{
  "model": "masked spectrogram model",
  "dataset": "babble in 24 made-up languages, each with its own sounds, syllables and stress or tones, from a formant synthesiser",
  "train_examples": 39062,
  "n_mels": 64,
  "hop_length": 160,
  "input": "log_mel",
  "win_length": 512,
  "method": "mae",
  "mask_ratio": 0.5,
  "loss": "mse",
  "encoder_arch": "vit",
  "encoder_norm": "layernorm",
  "encoder_norm_position": "pre",
  "encoder_activation": "gelu",
  "encoder_mlp_ratio": 3,
  "encoder_head_dim": 32,
  "encoder_fused_qkv": true,
  "encoder_bias": "none",
  "encoder_qk_norm": false,
  "encoder_parallel_block": false,
  "encoder_inner_norm": false,
  "encoder_drop_path": 0.05,
  "encoder_patch_size": [16, 8],
  "encoder_layers": 14,
  "encoder_width": 384,
  "encoder_positions": "learned",
  "decoder_width": 192,
  "norm_pix_loss": false,
  "decoder_layers": 3,
  "init": "trunc_normal_002",
  "residual_init": "none",
  "optimizer": "soap",
  "beta2": 0.999,
  "learning_rate": 0.0012,
  "beta1": 0.95,
  "shampoo_beta": 0.999,
  "eps": 1e-08,
  "precondition_frequency": 32,
  "max_precond_dim": 1024,
  "one_sided": true,
  "adamw_lr_other_params": 0.0022,
  "max_grad_norm": 0.5,
  "gradient_centralization": true,
  "ema_decay": 0.999,
  "max_steps": 9000,
  "batch_size": 128,
  "epochs": 29.5,
  "lr_schedule": "linear",
  "final_lr_fraction": 0,
  "warmup_steps": 900,
  "weight_decay": 0.4,
  "adamw_weight_decay_other_params": 0.05
}
Rows from block 11 of the encoder, named by matrix and row number. Rows with one number belong to one attention dimension. Each number is 200 + 30 x the weight over its row's rms, rounded and kept within 0 to 999. All counts start at 0. After the name is the row's rms in percent of the matrix's.
# v: attention query, key and value (stacked) (encoder.blocks.11.attn.qkv.weight, 1152x384, the v third), inputs 128-191
# proj: attention output (encoder.blocks.11.attn.proj.weight, 384x384, transposed), outputs 128-191
v.135,114,180,277,233,116,194,199,249,190,198,217,238,213,247,162,199,229,192,208,163,145,233,244,218,189,172,219,171,153,216,177,191,167,157,165,192,195,210,160,197,219,217,208,217,155,216,179,138,181,180,193,258,226,178,191,165,218,196,219,224,210,232,184,194,216
v.136,095,189,203,228,192,193,255,236,181,267,165,193,232,246,234,205,126,261,238,182,211,249,142,192,191,159,164,255,223,176,219,199,232,214,276,195,236,206,205,196,209,179,199,205,215,164,181,211,203,232,191,228,168,211,159,189,257,217,203,211,168,168,210,262,151
v.137,097,175,180,177,201,213,217,222,207,228,222,183,266,208,177,177,206,193,155,236,257,219,198,203,181,177,217,214,265,190,195,236,222,232,164,243,197,201,162,224,181,183,233,222,165,218,184,173,183,167,199,257,179,148,163,213,227,201,207,257,133,165,200,169,166
v.138,096,171,208,193,221,189,230,230,149,193,183,177,177,190,206,208,237,175,188,208,193,162,216,202,225,195,234,162,158,142,175,223,163,197,206,162,208,225,213,194,203,192,173,197,300,219,236,186,202,221,197,193,233,206,189,155,178,193,216,267,194,169,223,247,213
v.139,080,140,210,178,169,216,207,243,167,207,174,235,234,191,215,210,253,186,195,200,196,208,170,199,176,163,189,209,129,186,174,187,182,223,215,216,219,215,214,155,247,215,260,187,155,157,194,153,243,229,175,201,183,176,216,172,178,182,190,165,184,190,189,281,238
v.140,092,198,200,214,204,188,179,175,237,201,232,212,194,208,131,187,190,179,173,183,156,235,212,189,200,234,202,182,192,229,228,185,168,219,232,228,189,170,187,203,145,216,196,135,200,227,181,190,192,222,202,218,220,181,228,247,150,234,237,252,227,242,218,228,139
v.141,096,214,167,194,196,193,212,117,219,250,213,199,156,180,209,217,178,160,218,263,168,244,203,214,201,179,160,227,177,167,155,183,225,212,228,213,218,224,254,218,185,196,142,206,174,206,164,218,142,202,196,183,220,202,206,101,160,194,191,198,187,212,187,163,181
v.142,088,235,199,193,208,149,199,225,275,167,223,190,181,229,203,189,229,196,166,231,224,180,234,202,223,145,169,202,150,164,250,225,191,228,258,149,186,235,229,189,220,182,230,164,212,177,175,199,185,201,212,128,182,150,167,259,203,206,199,207,163,223,207,184,179
v.143,109,197,263,171,197,208,213,157,206,207,188,177,280,214,180,215,275,176,211,259,194,195,177,259,195,206,177,202,279,178,184,210,188,200,222,165,177,205,154,231,182,183,171,184,186,184,180,174,210,190,202,232,191,164,113,230,227,154,193,225,235,238,207,228,224
v.144,089,170,187,208,219,188,165,170,230,205,178,244,203,239,163,188,232,308,237,224,201,252,273,189,258,163,242,189,179,174,168,200,162,198,203,229,221,210,194,238,194,170,220,210,174,233,175,199,184,217,195,156,202,206,218,140,202,205,217,154,200,185,212,158,181
v.145,107,143,248,227,191,219,202,164,199,193,187,166,204,231,201,186,204,191,182,242,218,180,180,239,211,200,174,168,230,210,125,179,233,118,214,182,234,233,176,189,175,198,253,223,230,204,201,226,220,192,202,218,208,183,125,174,203,183,247,159,194,211,193,185,227
v.146,098,146,148,145,176,170,269,195,170,169,211,181,211,237,200,184,194,208,173,173,195,213,179,187,277,200,219,229,237,241,218,241,209,268,173,142,241,261,198,201,178,214,197,230,165,235,195,222,185,186,211,204,225,250,194,214,251,219,217,199,160,168,193,242,162
v.147,095,207,190,250,187,210,231,234,206,201,192,191,172,226,232,195,230,218,198,170,171,240,205,181,129,255,131,225,214,215,257,203,177,172,159,230,224,215,249,166,177,165,170,180,221,219,245,207,177,185,219,224,183,199,156,144,180,188,189,226,241,169,188,177,226
v.148,093,148,210,187,176,158,225,239,183,212,247,207,175,175,232,227,208,238,202,189,212,150,230,231,215,215,246,236,179,191,185,162,179,244,219,214,179,181,231,215,206,203,171,128,217,190,200,212,166,179,194,226,185,198,175,188,189,201,220,242,166,207,225,180,162
v.149,079,173,220,196,204,209,163,184,242,212,193,232,213,207,231,250,230,162,174,253,202,224,225,221,170,219,204,182,208,233,109,229,176,202,234,222,179,190,177,195,217,189,176,205,221,234,190,205,227,205,184,197,177,229,256,210,186,159,196,240,231,193,229,225,230
v.150,073,157,218,200,193,176,219,234,255,212,211,266,208,191,217,208,204,250,171,206,184,230,160,233,234,201,235,200,171,229,171,211,246,218,188,200,163,165,166,206,224,186,243,200,160,223,187,191,209,243,187,222,230,194,201,203,212,210,182,205,192,194,166,158,249
v.151,102,207,222,129,182,175,232,215,144,195,141,198,150,228,245,160,219,206,215,226,218,206,231,222,141,208,101,183,199,206,194,207,231,165,212,203,219,211,164,174,180,207,206,195,227,142,221,205,249,230,219,195,187,186,174,210,222,196,189,111,180,175,212,211,249
v.152,080,213,133,213,188,207,214,177,193,183,178,184,208,225,313,202,167,236,177,227,231,232,171,164,157,248,227,222,286,155,170,178,194,185,186,156,211,235,207,247,204,192,110,225,203,214,197,236,207,198,198,212,199,203,201,210,244,174,183,233,177,189,206,163,194
v.153,106,281,176,167,225,193,188,201,188,141,186,199,162,229,214,219,242,221,208,218,188,198,210,185,194,132,169,173,215,170,215,231,214,207,221,175,182,212,236,229,234,163,214,197,226,175,245,248,207,245,191,131,237,158,147,220,131,176,217,216,273,214,197,192,239
v.154,097,228,172,232,242,183,176,276,202,205,238,225,224,218,217,200,198,192,191,202,175,154,217,164,188,204,191,159,206,137,159,219,182,200,158,230,222,159,189,230,155,186,191,195,206,215,155,234,216,213,194,192,186,177,180,191,184,219,234,256,192,215,213,218,158
v.155,085,212,164,174,160,186,243,164,173,139,191,187,191,254,187,206,184,195,213,236,205,140,208,186,198,218,180,232,219,187,212,193,180,236,186,188,157,214,187,217,213,175,187,199,168,221,215,226,190,208,207,175,198,194,165,225,219,208,207,231,226,167,192,208,239
v.156,081,188,228,196,176,188,175,239,178,223,206,226,194,235,176,183,217,166,236,244,203,210,198,216,234,160,158,225,189,193,159,217,153,145,156,211,270,226,198,200,141,202,247,219,192,233,210,159,254,177,193,257,208,199,136,185,195,219,213,209,200,141,153,233,173
v.157,093,144,146,202,158,174,234,210,246,219,237,214,283,215,186,205,182,211,216,168,144,173,193,178,167,199,181,204,255,158,275,215,245,240,250,196,204,185,138,202,181,170,203,220,191,254,220,162,248,214,201,195,228,209,205,175,177,203,167,254,192,172,192,216,194
v.158,090,151,165,136,225,211,156,217,203,166,250,196,189,222,179,199,206,218,212,235,196,122,210,175,170,182,225,255,230,181,242,205,183,200,157,253,194,212,189,202,210,269,183,191,227,201,217,234,198,176,204,226,165,202,139,215,258,249,185,203,171,199,210,192,150
v.159,069,199,215,210,244,191,150,186,225,187,235,196,182,188,211,195,174,185,181,226,186,134,204,239,181,190,257,177,209,211,171,180,204,210,187,171,193,197,196,215,218,253,274,178,197,218,212,184,167,192,195,200,204,128,168,226,218,197,203,227,198,241,189,205,202
v.160,098,220,180,189,199,156,188,206,208,178,241,198,224,204,217,181,205,156,194,219,205,199,242,163,151,176,220,197,205,221,198,182,177,198,182,168,170,182,180,239,229,135,202,167,197,222,232,221,184,202,195,242,235,212,158,225,191,234,227,184,196,201,185,178,215
v.161,099,202,154,206,197,243,193,185,212,163,224,200,214,238,203,194,204,129,172,231,213,220,243,181,212,115,243,228,259,193,167,194,140,188,279,179,166,159,205,186,194,224,195,243,220,203,189,228,256,161,187,158,207,209,219,267,163,191,218,229,173,210,212,225,195
v.162,120,194,258,209,144,185,197,230,150,213,193,120,187,166,178,186,176,201,227,199,227,228,172,243,229,217,175,183,189,240,210,171,174,174,205,211,244,184,180,212,160,207,188,183,164,226,190,168,191,185,193,260,241,244,212,167,190,207,192,151,146,203,193,177,205
v.163,113,224,225,210,200,199,225,194,187,218,197,174,187,195,221,184,212,209,207,153,225,221,242,219,135,246,171,167,248,190,228,197,186,146,50,279,207,194,153,223,153,188,221,162,222,232,220,162,197,173,201,185,211,213,187,181,255,200,230,233,181,197,158,197,216
v.164,116,188,253,213,191,170,203,200,207,236,179,186,217,169,193,168,177,216,212,176,218,161,189,173,163,229,198,203,180,225,253,201,221,209,207,211,182,208,211,189,165,241,249,208,157,225,199,218,189,244,214,155,183,205,203,258,222,205,190,230,240,194,193,166,205
v.165,107,199,157,214,254,171,207,202,240,207,212,200,139,241,254,193,167,201,190,223,215,236,254,146,208,160,213,252,223,191,170,203,207,179,219,185,166,163,192,151,221,181,233,199,202,218,189,279,228,196,206,179,196,165,200,285,166,234,169,245,251,193,195,202,181
v.166,106,208,195,206,196,210,213,164,271,227,221,232,219,290,219,197,264,231,185,183,215,193,190,201,197,156,232,193,185,192,192,224,224,223,239,178,193,181,270,182,232,160,176,229,203,184,176,224,220,210,202,132,188,215,155,204,214,195,196,228,215,161,171,163,179
v.167,165,173,229,175,164,181,225,187,161,234,176,133,181,189,233,197,232,179,219,232,268,223,180,242,233,229,216,187,162,248,236,199,197,173,170,184,227,254,178,192,152,235,200,202,178,209,217,147,206,184,205,218,199,246,222,152,229,190,174,206,191,208,225,228,216
v.168,116,191,224,190,187,191,190,212,203,183,206,171,166,192,191,187,216,184,221,171,245,210,195,194,214,205,226,188,163,229,195,177,178,203,132,211,218,190,209,222,214,221,234,197,232,234,205,155,183,210,192,223,191,256,217,170,180,202,177,184,165,186,204,182,198
v.169,112,187,236,189,237,174,173,195,198,162,186,170,152,211,194,225,210,228,213,210,236,174,182,194,278,210,273,221,174,239,172,204,245,150,217,179,197,167,195,202,172,204,243,144,175,221,235,209,186,175,194,218,239,162,244,178,249,223,196,165,178,211,177,153,201
v.170,121,195,216,171,185,232,275,203,126,241,188,157,235,154,177,177,163,177,229,110,168,224,183,199,137,187,188,249,186,205,154,175,210,166,215,248,139,178,218,163,189,206,156,186,227,212,206,205,205,198,180,282,199,214,173,265,152,187,181,214,213,188,188,232,208
v.171,098,262,192,201,113,195,225,203,199,206,228,243,200,169,196,194,196,166,201,187,157,163,177,209,179,188,190,189,203,263,173,177,178,197,272,176,221,186,220,210,224,155,194,215,166,194,224,190,243,210,205,174,191,204,207,200,249,206,163,153,197,196,211,183,224
v.172,096,198,153,208,231,204,203,209,235,184,208,281,217,223,169,191,212,199,173,140,277,200,199,158,210,175,217,250,134,236,192,260,160,237,234,149,218,167,199,196,260,167,185,226,229,200,223,220,214,231,202,173,195,184,158,168,162,190,184,230,177,180,210,219,221
v.173,116,179,249,199,320,223,262,173,193,202,214,158,166,252,198,205,210,174,205,136,217,165,178,211,168,189,193,175,185,181,202,228,213,230,143,239,207,172,227,216,185,244,207,149,210,245,204,191,183,231,204,198,207,200,142,161,193,159,195,178,163,182,184,196,196
v.174,103,221,212,193,184,217,145,132,221,199,213,188,258,161,209,204,227,228,237,262,188,119,234,240,214,218,182,237,235,164,184,202,182,211,223,226,201,194,218,181,168,185,142,174,215,214,184,199,210,156,195,150,184,165,97,232,158,206,203,236,244,214,201,124,215
v.175,118,172,230,191,184,195,222,152,166,176,164,127,195,178,221,208,145,204,211,194,236,175,173,170,223,165,259,215,176,226,153,220,194,204,174,225,219,216,157,171,201,205,255,192,241,241,241,191,240,191,191,163,224,228,205,222,238,162,207,238,227,169,210,253,188
v.176,122,226,226,165,204,183,208,181,258,205,197,207,181,221,224,200,175,216,189,260,177,245,166,181,193,103,241,186,124,156,246,253,188,252,230,175,223,187,215,160,205,169,197,238,195,178,150,214,217,222,183,156,204,155,191,225,187,205,187,205,256,199,197,197,195
v.177,114,179,205,186,238,144,221,235,157,207,185,212,124,162,240,204,145,221,193,216,221,210,204,211,145,224,179,220,147,209,235,195,175,172,221,152,192,204,187,185,181,194,233,208,161,199,182,209,187,228,205,220,214,225,209,177,166,200,202,192,152,154,212,186,206
v.178,117,193,264,233,187,165,186,223,91,209,161,187,159,213,230,223,212,252,208,226,248,188,165,214,210,236,163,175,100,194,227,196,193,186,167,248,233,221,168,171,186,228,185,182,164,192,209,178,171,221,211,189,172,185,170,197,153,224,218,191,208,242,206,215,220
v.179,087,203,310,237,216,166,175,186,218,223,219,196,213,139,240,198,206,191,224,168,193,119,238,212,193,205,162,164,149,208,222,214,184,146,112,237,200,260,204,202,179,221,133,151,159,207,222,140,170,173,200,224,230,233,178,200,214,200,192,163,97,227,191,184,216
v.180,091,157,243,145,163,190,242,211,158,198,171,161,188,174,200,217,229,192,229,181,195,212,152,197,167,200,203,204,182,249,163,159,254,155,148,229,178,203,183,218,184,238,216,171,214,243,242,145,158,219,187,216,166,227,232,182,255,165,166,257,231,185,203,174,179
v.181,140,176,165,188,227,197,209,220,222,188,249,263,199,254,212,200,193,190,198,215,229,171,199,169,174,201,193,201,240,195,199,215,188,205,246,171,164,169,193,189,250,154,199,255,195,184,194,215,226,227,210,201,240,162,164,227,185,205,212,180,223,211,203,209,164
v.182,126,147,208,204,180,179,230,190,187,185,184,165,223,142,238,202,209,193,206,206,228,208,222,216,211,302,213,223,194,247,217,208,159,160,139,182,246,252,203,175,215,248,135,182,215,227,189,165,187,220,211,217,198,226,196,174,191,197,170,199,164,195,205,179,240
v.183,131,217,162,242,211,189,238,205,275,194,244,185,158,208,217,188,238,241,179,221,198,161,201,165,158,193,223,204,237,178,229,207,195,192,205,193,143,173,220,242,219,213,169,206,250,201,195,195,142,193,208,181,244,200,199,271,190,218,193,224,215,211,199,213,169
v.184,114,176,169,155,164,192,156,174,183,201,193,181,215,154,174,190,220,184,207,183,230,203,141,210,182,209,158,191,199,227,211,206,169,158,172,166,237,178,208,182,197,147,231,212,227,186,197,165,173,229,189,279,205,289,182,238,234,207,204,173,142,203,211,147,200
proj.135,119,209,135,212,201,214,199,169,209,198,187,197,203,169,211,186,149,198,251,229,215,216,133,171,231,203,183,193,192,221,200,220,253,257,217,218,235,195,237,195,206,198,148,202,201,215,259,261,242,208,165,173,199,208,228,185,194,253,154,208,185,229,242,191,211
proj.136,089,180,202,176,217,230,139,166,240,162,222,220,265,218,164,237,226,210,162,233,174,212,233,185,163,193,204,163,216,232,189,211,184,170,175,191,194,173,154,191,218,196,173,203,185,237,218,200,208,174,256,214,230,184,255,188,215,220,192,221,182,194,150,201,233
proj.137,105,194,201,215,193,200,227,159,199,182,177,198,129,197,206,230,200,171,220,195,161,157,193,177,209,210,185,186,145,181,231,208,180,177,228,183,178,187,193,151,205,248,216,195,197,177,187,207,156,196,281,172,225,252,234,184,178,181,149,160,246,176,176,194,177
proj.138,087,185,210,235,184,191,238,160,250,222,216,259,231,180,241,174,141,208,167,223,214,205,218,195,139,210,188,219,198,243,196,153,214,184,207,187,188,140,144,212,214,194,258,218,158,162,143,197,237,198,264,220,228,229,230,239,218,151,196,177,167,164,149,141,197
proj.139,099,222,202,178,184,220,170,209,188,187,197,149,202,227,199,183,206,195,210,191,210,225,181,216,239,219,227,188,220,217,207,204,224,210,171,230,217,200,245,197,211,181,167,166,215,239,211,220,179,185,155,201,221,198,180,225,155,257,230,220,223,239,241,184,222
proj.140,088,191,200,175,211,219,240,220,215,204,191,217,170,244,248,236,216,235,228,246,190,190,201,187,147,211,195,184,198,207,202,187,181,180,207,214,200,205,173,163,188,243,238,253,190,198,222,211,244,174,218,212,184,208,209,153,245,141,163,148,214,173,174,200,202
proj.141,114,180,216,247,224,184,208,244,224,202,191,250,223,189,197,231,192,207,190,172,201,167,186,179,188,183,201,193,179,229,239,244,173,180,226,185,181,184,140,194,187,188,254,184,199,185,204,164,243,212,232,188,160,187,228,192,265,151,193,169,219,176,155,197,165
proj.142,081,200,194,218,206,204,206,217,202,203,153,255,208,174,184,195,202,209,208,183,187,176,188,202,155,183,200,202,214,212,178,193,187,187,189,199,198,182,171,207,212,199,182,273,200,207,221,176,209,235,208,187,195,237,229,168,223,174,165,199,242,188,167,186,145
proj.143,111,226,154,212,251,190,199,202,187,192,236,239,154,189,186,198,151,182,180,182,248,166,208,192,240,221,221,196,179,214,223,198,211,214,153,240,216,173,236,215,225,197,214,208,198,227,175,209,199,225,159,187,204,242,220,166,142,318,193,206,174,223,229,192,192
proj.144,083,267,205,226,209,200,165,221,180,193,199,125,205,214,213,210,186,133,176,171,181,209,154,232,191,191,190,176,186,212,216,215,157,180,180,205,149,217,203,203,202,217,178,214,203,215,219,170,223,199,173,218,227,183,194,218,161,252,179,194,159,258,217,209,245
proj.145,109,223,197,166,217,187,213,182,180,201,216,188,199,194,192,204,194,212,185,173,174,224,205,185,239,216,242,206,163,221,209,218,168,236,188,188,184,165,232,204,218,207,182,183,200,162,187,180,180,227,176,209,220,197,223,223,167,272,176,243,136,198,251,203,204
proj.146,107,207,267,194,213,231,176,202,148,213,182,169,192,196,165,197,235,181,196,243,192,217,220,222,166,249,215,158,191,173,197,195,203,150,192,215,173,181,256,184,202,208,171,178,256,191,213,160,117,232,169,180,196,180,171,181,146,184,203,233,241,211,218,198,255
proj.147,084,183,212,166,224,202,197,171,171,203,207,185,206,178,189,185,210,204,157,197,214,117,228,228,251,163,202,165,178,141,206,206,233,224,210,141,156,188,215,219,199,236,233,189,201,199,171,204,232,175,212,216,190,138,182,266,212,155,246,166,157,268,212,251,166
proj.148,096,237,200,226,250,220,202,162,200,200,188,225,207,199,173,205,222,160,199,206,194,211,197,217,162,233,165,159,188,197,217,183,201,173,193,172,162,189,147,174,204,195,273,281,181,200,195,177,217,228,206,206,217,199,208,196,194,181,171,192,225,163,176,222,172
proj.149,081,213,215,178,186,187,187,221,158,166,200,144,187,208,195,180,200,218,175,167,212,198,203,213,238,175,212,214,202,171,217,199,240,226,190,231,239,202,255,191,185,173,178,169,200,235,226,217,206,182,166,195,223,171,185,225,181,250,236,210,209,247,220,205,211
proj.150,079,215,213,163,213,227,143,205,171,201,211,132,184,195,231,182,202,176,209,198,211,209,228,172,207,195,237,210,216,180,206,173,204,181,180,220,220,218,250,209,191,205,186,188,216,229,218,231,189,182,143,208,234,195,203,214,175,266,215,235,225,221,247,209,225
proj.151,096,185,133,236,189,212,222,167,216,229,254,212,235,194,203,232,225,160,198,203,223,219,232,153,217,180,247,205,169,194,207,203,203,193,228,156,173,182,202,235,226,201,166,224,192,193,156,214,182,174,198,219,211,234,250,180,212,213,215,235,214,191,219,194,167
proj.152,076,201,224,164,181,210,171,194,158,183,214,174,204,194,163,194,210,188,197,195,219,238,207,220,227,185,186,166,181,222,208,205,195,176,157,228,187,199,248,191,199,240,192,191,196,236,213,199,177,178,134,202,206,165,164,223,166,268,228,219,177,247,206,222,250
proj.153,090,184,182,251,222,209,191,228,218,244,208,189,238,189,187,170,169,200,205,197,199,210,164,199,110,240,137,244,171,211,188,196,219,246,191,177,180,202,175,228,179,188,205,188,213,215,134,183,225,170,199,224,209,251,235,206,225,165,175,179,165,147,221,169,188
proj.154,108,201,262,134,176,222,174,193,168,166,172,160,190,226,195,167,201,215,231,171,215,244,207,219,197,180,211,235,187,218,215,207,211,201,175,185,198,226,259,152,222,208,180,205,190,249,227,226,203,177,206,200,199,206,201,230,197,235,191,167,205,236,203,218,264
proj.155,063,202,234,216,203,169,141,260,214,248,161,182,227,170,198,238,209,214,202,171,162,229,231,252,207,196,217,210,217,203,183,210,193,209,270,212,227,202,212,181,159,189,222,243,248,150,220,183,252,187,190,190,160,210,199,185,208,175,186,150,214,207,238,148,178
proj.156,074,217,182,218,214,188,273,150,219,215,230,195,200,170,211,181,181,227,222,183,198,195,227,196,197,214,184,193,188,225,208,182,213,208,206,199,188,171,164,199,244,211,205,183,159,168,162,230,183,211,259,176,197,209,219,202,221,180,138,200,183,204,184,193,161
proj.157,117,227,205,169,199,201,151,206,182,162,173,160,172,231,216,181,196,211,192,218,229,227,191,224,208,164,230,177,192,203,156,189,196,190,150,235,225,206,283,178,206,174,195,170,234,224,200,225,176,189,161,217,217,184,214,212,180,255,215,223,195,231,227,182,245
proj.158,128,203,193,222,221,178,263,185,229,226,191,245,210,190,179,212,204,193,198,191,199,185,200,200,170,209,179,193,185,205,201,200,167,191,245,166,195,190,152,205,194,180,223,219,193,168,201,187,229,206,251,178,195,216,234,172,224,119,171,167,222,154,145,182,162
proj.159,055,206,173,218,188,179,218,198,263,182,182,216,196,150,195,193,211,185,222,176,206,201,223,174,252,196,194,231,171,215,218,209,192,186,250,224,195,215,166,227,174,171,198,243,187,214,168,209,203,247,217,204,159,283,185,155,184,199,197,193,236,209,186,190,125
proj.160,074,153,206,232,234,250,227,203,208,228,160,210,221,185,211,210,217,198,220,165,197,212,224,244,194,224,206,233,208,153,191,188,263,213,260,206,223,208,228,150,167,204,225,242,204,170,210,185,199,212,229,166,133,203,241,146,243,168,192,177,206,218,194,192,194
proj.161,091,211,223,236,227,209,221,232,223,219,183,202,198,178,187,199,204,257,229,180,202,167,163,250,158,245,178,196,222,220,207,218,170,199,209,182,239,181,134,195,176,163,213,202,205,201,183,180,206,211,272,206,186,208,212,189,224,147,201,133,236,156,185,181,173
proj.162,118,192,178,176,199,206,184,179,193,211,228,188,209,247,219,161,198,209,186,201,206,225,199,175,212,175,238,215,182,184,198,206,215,217,166,215,217,206,240,184,217,205,188,180,208,220,199,222,174,195,157,190,209,163,185,215,185,233,221,247,212,222,236,221,236
proj.163,161,166,174,173,172,197,176,180,192,182,186,187,211,214,205,177,207,178,208,207,195,242,211,180,259,169,200,223,166,179,171,189,263,249,231,191,215,202,258,200,209,214,179,216,176,219,182,234,198,177,162,210,206,184,208,206,161,227,209,210,212,224,232,231,222
proj.164,115,224,139,177,206,240,230,227,184,182,170,133,188,279,209,174,219,190,213,202,179,198,176,237,220,214,238,208,214,159,149,251,208,214,210,170,212,191,233,206,224,199,181,251,209,192,217,194,161,183,176,197,182,192,191,179,147,245,256,236,208,191,230,231,188
proj.165,102,205,216,222,188,213,219,220,209,207,187,250,191,169,183,222,186,213,195,186,168,143,179,210,165,188,161,195,211,188,195,213,193,228,230,192,208,193,175,201,190,211,170,216,197,143,202,178,258,214,270,205,206,210,230,151,249,137,210,165,162,167,156,200,173
proj.166,109,171,218,237,194,183,227,225,193,182,202,212,189,145,201,231,184,202,223,227,185,189,209,186,189,227,187,205,220,195,199,195,165,172,199,201,150,200,139,218,175,239,203,182,205,184,218,157,190,226,240,224,200,199,204,191,217,150,166,184,185,175,193,214,163
proj.167,128,213,194,180,208,219,167,189,181,201,222,170,206,239,189,166,200,200,186,171,189,229,186,215,224,180,210,206,209,179,190,209,203,223,182,225,229,198,259,172,197,199,198,175,205,235,196,212,173,190,183,195,217,165,182,231,173,238,230,219,191,236,213,215,263
proj.168,151,226,187,185,178,219,183,190,185,218,200,152,203,233,207,173,202,191,171,187,192,238,184,213,235,181,199,211,209,188,191,211,240,214,215,209,216,216,236,199,199,203,182,188,178,217,186,205,178,178,158,195,227,161,172,226,178,249,225,241,185,250,223,219,239
proj.169,115,206,187,251,178,189,270,185,230,240,235,237,199,173,204,184,177,204,227,211,145,175,192,166,149,236,167,178,253,150,193,214,147,226,226,138,201,224,155,197,204,195,215,229,251,155,186,183,244,220,236,168,193,200,178,221,189,122,172,159,229,156,198,243,196
proj.170,124,180,194,210,233,165,160,195,257,151,193,229,198,228,205,185,183,209,180,269,218,209,215,240,229,225,235,185,209,201,205,185,226,218,171,194,245,218,183,192,197,202,218,187,212,181,195,197,190,196,224,180,225,212,217,202,246,260,201,218,172,190,229,221,201
proj.171,077,178,194,221,249,204,214,174,208,197,182,203,200,203,240,198,190,262,210,205,259,189,209,222,188,235,241,192,230,183,181,175,199,214,156,201,139,211,184,206,182,230,200,200,251,209,180,156,188,205,237,224,208,210,225,184,174,187,213,208,214,197,198,177,171
proj.172,093,209,210,203,179,198,218,213,207,194,216,186,184,187,208,221,182,231,196,230,148,186,182,217,190,209,209,183,256,220,224,188,185,177,197,216,152,201,154,215,173,199,219,194,178,190,227,215,199,200,230,210,174,225,210,222,264,163,177,203,200,189,179,238,165
proj.173,122,184,198,263,122,171,188,242,201,190,194,235,249,177,201,194,239,229,174,256,212,192,204,173,193,176,165,232,176,209,194,221,189,222,249,151,183,218,209,168,183,182,158,181,184,130,191,180,201,177,242,164,216,231,248,227,224,133,205,194,195,209,186,172,185
proj.174,084,183,177,234,275,182,211,217,230,206,178,224,169,173,193,223,168,180,222,152,232,254,190,178,155,224,228,185,180,237,212,216,163,199,185,219,203,210,142,241,199,207,254,229,198,166,215,184,189,256,163,246,203,238,224,152,206,226,161,158,199,149,202,222,201
proj.175,120,201,194,182,189,189,172,207,193,199,217,191,229,243,190,194,224,170,199,227,195,245,175,217,212,199,191,214,202,176,207,195,203,227,181,236,227,227,269,171,170,201,142,177,206,221,158,192,142,200,172,189,205,184,172,176,139,246,221,218,175,225,217,216,246
proj.176,134,191,187,235,224,184,206,211,200,181,204,265,200,171,200,206,182,207,216,207,199,149,195,202,185,245,171,197,235,227,179,210,186,156,199,173,168,216,171,214,195,207,222,158,219,197,192,175,218,197,219,197,196,208,174,201,231,185,202,180,149,179,183,174,164
proj.177,109,182,222,168,162,214,228,204,253,210,235,181,240,212,207,190,218,262,205,194,216,204,200,145,208,213,214,171,229,200,169,238,226,245,214,228,228,191,217,208,181,209,199,229,218,179,179,212,206,208,193,210,204,155,214,179,255,206,234,172,251,214,221,219,211
proj.178,144,224,180,172,200,234,197,179,198,193,214,143,229,215,191,177,207,176,192,199,192,240,172,200,218,197,222,213,212,203,180,190,231,252,187,197,181,178,235,217,218,179,200,197,191,224,194,245,198,171,160,195,202,214,208,217,179,232,200,238,206,241,220,199,227
proj.179,085,203,170,164,189,205,170,196,177,185,198,156,203,234,205,188,213,198,182,199,199,251,189,209,249,177,222,204,194,194,210,184,223,238,202,206,212,200,234,182,222,171,195,200,211,231,199,228,177,189,140,190,180,199,176,214,158,243,233,240,217,231,230,205,231
proj.180,079,218,186,185,193,212,179,183,189,204,209,169,228,235,225,177,185,180,203,191,216,218,207,192,215,183,211,205,187,180,206,218,205,221,158,232,222,209,257,208,204,212,200,176,200,222,172,204,200,177,185,209,190,162,179,214,177,266,241,216,172,234,233,230,254
proj.181,125,215,207,232,225,173,216,202,231,194,181,243,192,164,179,224,208,215,203,207,190,159,214,221,173,226,192,204,202,203,199,210,172,185,220,193,206,201,153,207,187,199,209,217,211,172,204,191,218,213,240,191,183,243,231,168,230,154,173,164,211,155,166,177,143
proj.182,130,219,182,182,204,208,179,203,176,212,220,158,213,247,196,173,191,191,184,200,198,241,192,213,242,167,206,182,185,176,195,189,225,225,189,216,213,190,245,185,193,193,207,181,209,220,191,203,175,177,144,193,198,186,178,227,165,250,229,226,208,254,218,217,247
proj.183,178,201,232,188,216,211,209,209,199,197,178,243,209,180,190,227,188,217,223,195,193,191,227,205,177,226,196,187,203,193,198,215,163,174,231,183,197,204,149,199,187,191,218,233,173,155,199,206,224,205,235,203,184,216,235,162,213,167,199,152,225,162,176,186,166
proj.184,152,208,192,188,227,204,181,188,175,204,226,145,211,232,189,167,210,171,190,194,193,235,212,200,233,191,238,203,191,215,190,197,226,238,191,231,209,216,229,199,184,221,212,188,171,224,203,228,167,185,153,183,211,163,210,196,168,255,218,231,213,238,222,218,237